A small text-conditioned spectrogram diffusion model, trained from scratch.
Model: 15.8M parameters, log mel input, arch unet, text encoder width 256, text encoder layers 8, text encoder norm layernorm, text encoder activation relu, norm layernorm, activation gelu, widths [96, 192, 288].
Rows from block 4 of the text encoder, named by matrix and row number. Rows with one number belong to one attention dimension. Each number is 128 + 32 x the weight over its row's rms, rounded and kept within 0 to 255. All counts start at 0. Numbers have three digits each. After the name is the row's rms in percent of the matrix's.
# v: attention value (text_encoder.blocks.4.attn.v.weight, 256x256), inputs 156-207
# proj: attention output (text_encoder.blocks.4.attn.proj.weight, 256x256, transposed), outputs 156-207
v.29 084:175119113137163144114095105106127097115080131113078114148088112120069108124130127142098145145170121119151136166174111109143094092152138037118072109124066120
proj.29 099:150141129127152104171107175174121226145111121147120149108116160122149180150116100091101117084160102086132147137116148076146100129135133150134161142071168086
v.30 052:146144144105163117092108122129163154134125118139173149090094092127117122105127143124075118145079170162170149163162155044101108137132121166152129089089062190
proj.30 062:125074178135097121125102080118146093142146137111136142138113061168130131117150107160137148136160140119116114101172144187157142107151119114119163138135117099
v.31 089:125164086116159088124095108086111100135141133104107122101085098092123152142093140122094168186129145127148161140081087061153121164096156096178078044086061183
proj.31 096:147061134152164122118067173114084155148106079125103131123136130102124121092096101109079126096173107145119141154150165095156107076161121136139150163130140137
v.32 087:107149181133074115125201100154096110134133144145182142132158103092148110125144126154189069112084112133130108111135171105113191127136090203150165115128205110
proj.32 100:105107153089107148084171098095175064117136149099145116146102123142123073132139168158144128153102161171139091078102114213095169169087123117136085095161100190
v.33 108:103140094159134103108092056081121073139118125120107112073113073075152123108110144107129135191094144165160144117097102066169116127135136132190085059087069198
proj.33 127:152034166135148128077107158103123145122117096122118126133136148095142084100101105103105098099190106156123138139136150129158106077147099118133134165158130143
v.34 106:110128155121100084095143067067169122150167131123144128087126108076163101107127159107152165156086179157116126087068172062140143149123121137171122089074085212
proj.34 117:131055159138109126084116134088123089101118080122141082128094109113136089092089148093114119144151130177135153128133126117145142102128101103133127114184104160
v.35 083:101148120114126097119145082057141116154147094130135113082158084065171105116106137096145133168062174140120133092096147044167167174149102137196125062087084196
proj.35 102:152065150142129135086086154094114079119111093119130108143099118098135095104091125104106133132133114164118135159151137133154138096141119095129144141200100144
v.36 083:151087088086130136164073192116115137156124106130098152163099196188102134163065121144101167123144119108140131132077101184148113158048176108102160171175108162
proj.36 088:137195076145147107172116104150124170118150157122133142108127118139132160107113095160131108107113106056116123155150137046112144107156141194121186140050162085
v.37 088:125148080143177115103079087121123109145114104140096105096100073114107122128078146105105138170155105103144177148149097071169115098167133093139089064114068150
proj.37 107:157098115153159111146066184148107209149113101123093135141126161105119151125095086098089091074179109104120131152122151099175092081167148137132166185103163091
v.38 082:184146104174168159146052133114106114143107071137078121146100081100122138132066132117081138133149134095192154161143093088151066094122156064123104112116058162
proj.38 089:140155115161169132163080153155116166134118123129108166103120127117101151104124093123089143062177085088090133171147118089139122102168152167153156163083138078
v.39 071:091104132100116177120126121123172122145195152134120182175176141158124149121152123160130126133085169158091093093060166074103133154098112151129157150123151204
proj.39 075:144128146158150126097140102115081081153133098154139082113103087078117085112107148092157104159139104136142163167118144074139162092118080086143099071167108112
v.40 086:139090123091094170133154191204109164108089154140138124164128159161105125150159119161126082123184094134087110142140104240112144129140114115060159199167161050
proj.40 098:107218103135123137160166107147130130131138168132138137113154127163120159167153140155169123162102151114152123116128122111092144185118145122125114109077125127
v.41 058:113150125157142153130085075081142075126160173168164096155113066092113125144103122113117104109100157112174101161160133006126177153140125114108122127115113216
proj.41 057:187117129134137134140076156100139122169113116110139109147067080079124146067049112077134133104132130140126152187092186075207089102135095111143140120126132152
v.42 092:089141175110089096145191143127110155119164136125158126123192134107143117153134144130155104090075130128120098127071181139119165156104110190179176145123170129
proj.42 112:127103143096106134077153066081166027094134125111133119143121110117136070106158172150154127174106148176125116101115115182133152135097106099134111080167085191
v.43 104:137166100148151089111057101148108097165094116153144084098084070094120118085103120117097124187120109104195189172156101100185084107178150121140088072133079138
proj.43 105:161101095123134130160104214154133235113099120119085139126163178129114145172089090098098089088166103113109119124090123165134058095140136155132144182090167121
v.44 059:167107136141198129151090133091160127138116121137079170149129161158118143158143091138104166136139158144122150131113157097183103110094145112117170126104093193
proj.44 060:154101116129184115122105148111130146146155128146148160151144114112126132051107089096129120099150073113144178162147143072180159130138104170115178102123125122
v.45 099:102110131089082138118185138149167171093208134127139155143158173146160124131131131163168123101094148166081087075066150114089145150082105168138194152116154143
proj.45 110:107107160140098135062159087085153035102138113118139113138102099136133085125141171127149151179114137154160155120125140125137168123119098100139102071176099159
v.46 084:087121114133119138122192079081132158082164130076102138115172133114109123110200152116145132109085162185096094089088177059044170200103136123145133137088111147
proj.46 102:138089173129128120063111146116128035149144105128159098128108105095154099116117127085143136140126140132152146137134137136182135089143107109135092085192109146
v.47 064:074166123147081094118188154184101152061119143125179079143097109091134108169135154094182086113138127101101104150158108182127134098155078093106101148152175040
proj.47 059:071131102125075135100171085143120116113126135095097138127150147178090137177182142169138131170108161145117082082135096199098125168139139081124112139126116161
v.48 070:089140148135099135120200109144123113137109147141152074151139101055130094147162143130165085145136130136164135107149153117094145076203100134144075154139188112
proj.48 067:114102119104130134130135150145115126120095100138099116127155182109126104195130149119148139146132149160104112123136080224129094167101143103118056133187089147
v.49 090:140121137168178090098087126121098083140073135152125080090080109084115114104112118099124135171152101120171160158171091117185102087174119094113058137129097087
proj.49 093:133140117089116115147089163154144227117119121114122150131120180159130168172076099099085135120156126133108104109093145164168087153117156181125165179106165138
v.50 087:148133090127140122101051111084111099141104089127073125114071100076127149113085146091094156166127153124143169151094096052158066105143182114167123057098079157
proj.50 096:162090164164145115109081170124108146153112089133114129129130133107119131084098077101093130084186102123102136168161140086153119070160108132148166181141163117
v.51 090:128119180088099146112190114125125151108156133127196144129174183154134119099175112113168110098097134140090100080100191123098172137152078177135190179114186127
proj.51 105:107116162109104140105180098100146052111131132126138108128110111136131113160152186144158137175089149182137111122128117168122142166103105101121089082184096164
v.52 095:133125087105157119131047140114144144145110107116060133149083148173114130149065135160089195151181145133132146127100096142122086138074162073122096116136065157
proj.52 101:153148112153161110156064161161079176126129124157099152113128143102123152092105071114104116093152096073146171150150155050155114112161112157125179156100165087
v.53 105:152126161117096139151197125123150173130160153134125139165150162123106092135159132133166099096088154171113074082117173118087141112095093164109198148123150137
proj.53 107:142104195147108136065129077098118063175137108105174084101102112067144082090118159110137160154103160175150133136130127113130146162112101114120077082188087167
v.54 126:095114142127105123092162072092167114129171104092135136095136108104170102107109153131167143158087167182141113079064154077157177156111135161169139090103090218
proj.54 131:139048159129110116084107112082127089104139077113147101142090103097149068098100136091128142148139145167141137126145122126163138111144117128120122110170098171
v.55 064:148082154100115118144133081074115138130169102110170154097158102150078134168114114122131125119074126165122093128119214043091148143077105147149137104160116169
proj.55 073:112058188112078158088136090143130054172161155061169116142108067159129116099181129153154119162139175116097118111151102158151170086163101100136110131158087132
v.56 095:137132075149147118118065117082120140121109120117095114129065122127101155141063147118072181144149150110147146122113089089143082143102180103117128108143066162
proj.56 098:148112134179180117139070181143080181141118117140100137129127141098114148101094068100104111080171093093112146165156156041155104093184134131148152149101175102
v.57 064:128145179140079134136162137117141085149186121149159107126148120070162106108112127131168119129058096175157129112165125094133177104143088220151124141099158122
proj.57 073:128076137113097149112137123113135063089108129116135099146162132131084093125136136153148143124133132189130116131115073235093111105122157095134090122182076146
v.58 090:111123174115112130149199153142132133114119159145188111118149136124142111142153111126174076115096105150099109105137172138103194115165090183131117149112199113
proj.58 090:094121162102082156100180109117164077106125132119152109121124112155139084181169196140158136167087166177117077109113119216091145144083117101135098094178084175
v.59 083:133097134132125139169135176197118124095058149148120136154125131150122133156150125112097117105198084084109160154163095241100094087143143085076117194194172045
proj.59 101:116200098113115142167165133151145156131143174128105155137171146155114158168149133169139120113117138085101105116115132119105131153128148161115112142078154088
v.60 076:174144058125148128104065143094133155117118126127070168119127127175104170153083111126089155127140104123167160171119147079166101126099191078105152129141099189
proj.60 070:135173108132167129172092148126101178147165144126139153109101094135103148097113063122103131087135075087135141150137138054183140092140128190154188138113141067
v.61 086:165148119154155092138111127099085109108077102129135072099103094063086131087122145084118139129134108100206175176191144053163107114189123091161069105127135078
proj.61 078:147099166082101158142090183135144181161115112105134113114109155122125154164102105074123123129146151161091113124099154186159092141115156153141130182105144161
v.62 064:130172151121130086092145151189134142136092143133167099124106077100137114112154114097155108138158137106181127165187091132141152141198127125170083124112151089
proj.62 070:120108108098084113132140136145134129082096111128076131138123170170129110175146141129103126153108173152083116097105117242121112155087178101143096131185106147
v.63 074:162135098147155144121052110086093128174112116153058123139113080139128140122106110122084184121136151125182181130122125078167106099133139078112147153108094183
proj.63 075:151163139132147128167086127136124186164121130135155150125138130101141190105114098116109152098150089104105159148150137070182149117165118164138151140088173094
v.64 063:171166118133112110152141152092140185111074100123099095120086165163184109103088122146146118129106142114177102119112140176181148109096140130085172185155159234
proj.64 061:111181088155113147153100094207088130102100114179142098148132071087131186114176167133086152112121099109161133189144123070072111146177125085156101141133149033
v.65 161:163148127183154084151114169088095142123098084137172137079117159112155161187102116098117163120118103107159169163156116128156162074109141138167151156197145125
proj.65 136:131186105135156145172126153168112170157112153154124155138142148149097162154152097150134125102121103052119136135140128134111102122130145111133123141094126077
v.66 075:153142062148149154182124158144094133105126112119115123161126109114112144186116143118115133146146131144111157155083095179131059087131145110140108158130099090
proj.66 074:132160155095130114107157086173135153144097151060154119110124159134125153089157104170141108105127110085091083111176123110080121180154134096122100169077146136
v.67 069:131131093080131135165134125209147152155102186106046165142118120149099096100181117228164117157151134147089094132072062153097111166087151079118077144092105103
proj.67 058:183091185129138126099111189126118194171148074116171159085153159170159126123164112096092102099130143156142112101117192087139086142106083155139118135124163153
v.68 102:144135121157138053158108129078122108138108111119157142053118126105138163160108139123065185121109115109158157135151130099159135091106143103183131151204119104
proj.68 111:138165124114170121167136154129134162166114143171102162123147116154113171150152062164116128080134069045107132124152115150115082110108141129116132136105125103
v.69 070:115141125110122180111134087116160137152135137126119122157091115152165128053131151121145113141115103146094074102106124134140160134137102114110106128080143157
proj.69 076:114080166154085112107133134112146077126123112132121069124113102069160111138083185096117150175135171196164154142114133116154165117117104120127129136186094158
v.70 093:095128136093132144081106091171136122134150161107081104168140098148125093068150136144109122157149107137110088112122110105089105181162140120117074102057117114
proj.70 097:125090137131111113081134113079116103106127119116132107110108125090147110110094128111116153139133141211145145139108123132172150117114121143121137110179127175
v.71 069:168123105091170143160121171109161173131097105117056125163074121111163137182102150173116144114115125153154117118057087214148104090111135115079162160127105200
proj.71 070:142153140171082123114084117179079134141115108101179057144102125055177188094171173136106130128144139159172150169216110035103124193154156100142141155125181084
v.72 128:148127134173149063159114156085112120120118085152173157088130128103155168188116119114097160118096106112179177177165123100168147115113149104186148150179126101
proj.72 122:131179100120174129183138148133107150167123142156116167134157124145101169136163091152129121084136085026098141134125112148104099117110127139116118140108150097
v.73 153:160144139163150069157120146085094121110107089153172144077112137092144176164126101105100162116099112101164165173172119104158139086117146108168146172177141127
proj.73 132:133168094134158123182132144138122163148102149163106157136145134152102184166143086158117123097124111042110128129140128132102083126115144134132134136120130097
v.74 069:090157116097138153167128138180131133207142168118055133110090096188055087125121153213122136125099140149109102089122095227118112100126114130099099121078071119
proj.74 074:200069157127131133075130154105138157161154091085170132134137164110182107105148101061089089105154154141142135107141227104164110130073089111145136143131185156
v.75 125:096121112084127155117126110172161106153159169120085119149125109136109105060152129172136092145143134145092099108084100127096102177153119123097096075060109118
proj.75 113:153086162134106125083138131082130085090136100107145115125095117115159082124109143090131141148144140202159125121128145125172149120124125127138126125168113161
v.76 061:110118190079131165105123116131141172161123114131119114120121153159141156036141148112137125123090139148134082113151157096163162191131121153155122117116104201
proj.76 062:138120094152111149111092151123113111138133150180152105130156135089134121180128157097138133124132101212156130152127101156150118090116107121128145138200099121
v.77 089:072148116099126123123090085179116152202169189124071151150144158123122114036153111198103122154149144141082122107092089048109108149129121138147144084086109139
proj.77 074:126091107128159093156150179107119098113177128154142171120178091152074108170126083158123119086094076122061145130123151162184140082121079194124165124192133088
v.78 092:101151139089145199125145123175148141146118166139107098184105127158135082067141115140165111125125111141114107092078134151085107150167131148074134115057132142
proj.78 102:120089144140071140075123101125133108091145109105132100123113136099133068105096197099140145166131179232158126123135132098157166147131130129135103121154101142
v.79 080:144129095102168169155080128070125129133080103156086104141085153131137109159094158165135155143136158109129102141039082230129084117114148103113130135144075167
proj.79 080:116151126142048148094122094147083138112115114086168064128105141062194157115141156132158144145170138156157126171207141006092120175184147107147100129126175107
v.80 123:142138113151150064165096145096098133138122090145118133062116115094157179182112108123087182120111115118152172154151099088156119109120168104208132146171128112
proj.80 131:143153113138177113178132150121117138159111155167120157110143113146105176141157064159116107080115058031122125141150116142115099113128114148134125138127146103
v.81 170:095105143086117180107129096169157115139158167118099124185155093161103078085142149162144100153139153156086095099094145126093101170154109124086102096072107128
proj.81 134:132084141138092135078140093105128078095158090101134082121110111115154074115096154095135139159125158210152136112122143111144162119144129136140135117150109175
v.82 167:160150136165137075158131154093102127110083093149162129076117143095145162171118111089101146098111100107161166166157117121163148090105135129174157167190142130
proj.82 136:132178099132163143176126143160126170155114158142126158126148128147091167144148108162111117094129096055113116149123108135112093126123132129124122137095145085
v.83 069:143137135130115109087131109041168135148100056104142107138106182129198132081120159127119162117110116148136108146147177055159202111069112110134184171134169195
proj.83 069:061118083122172136163081118187071110099118148194118086131106082070096135127130158159121164147113101092116169202101081112101129118185122110138136119149081033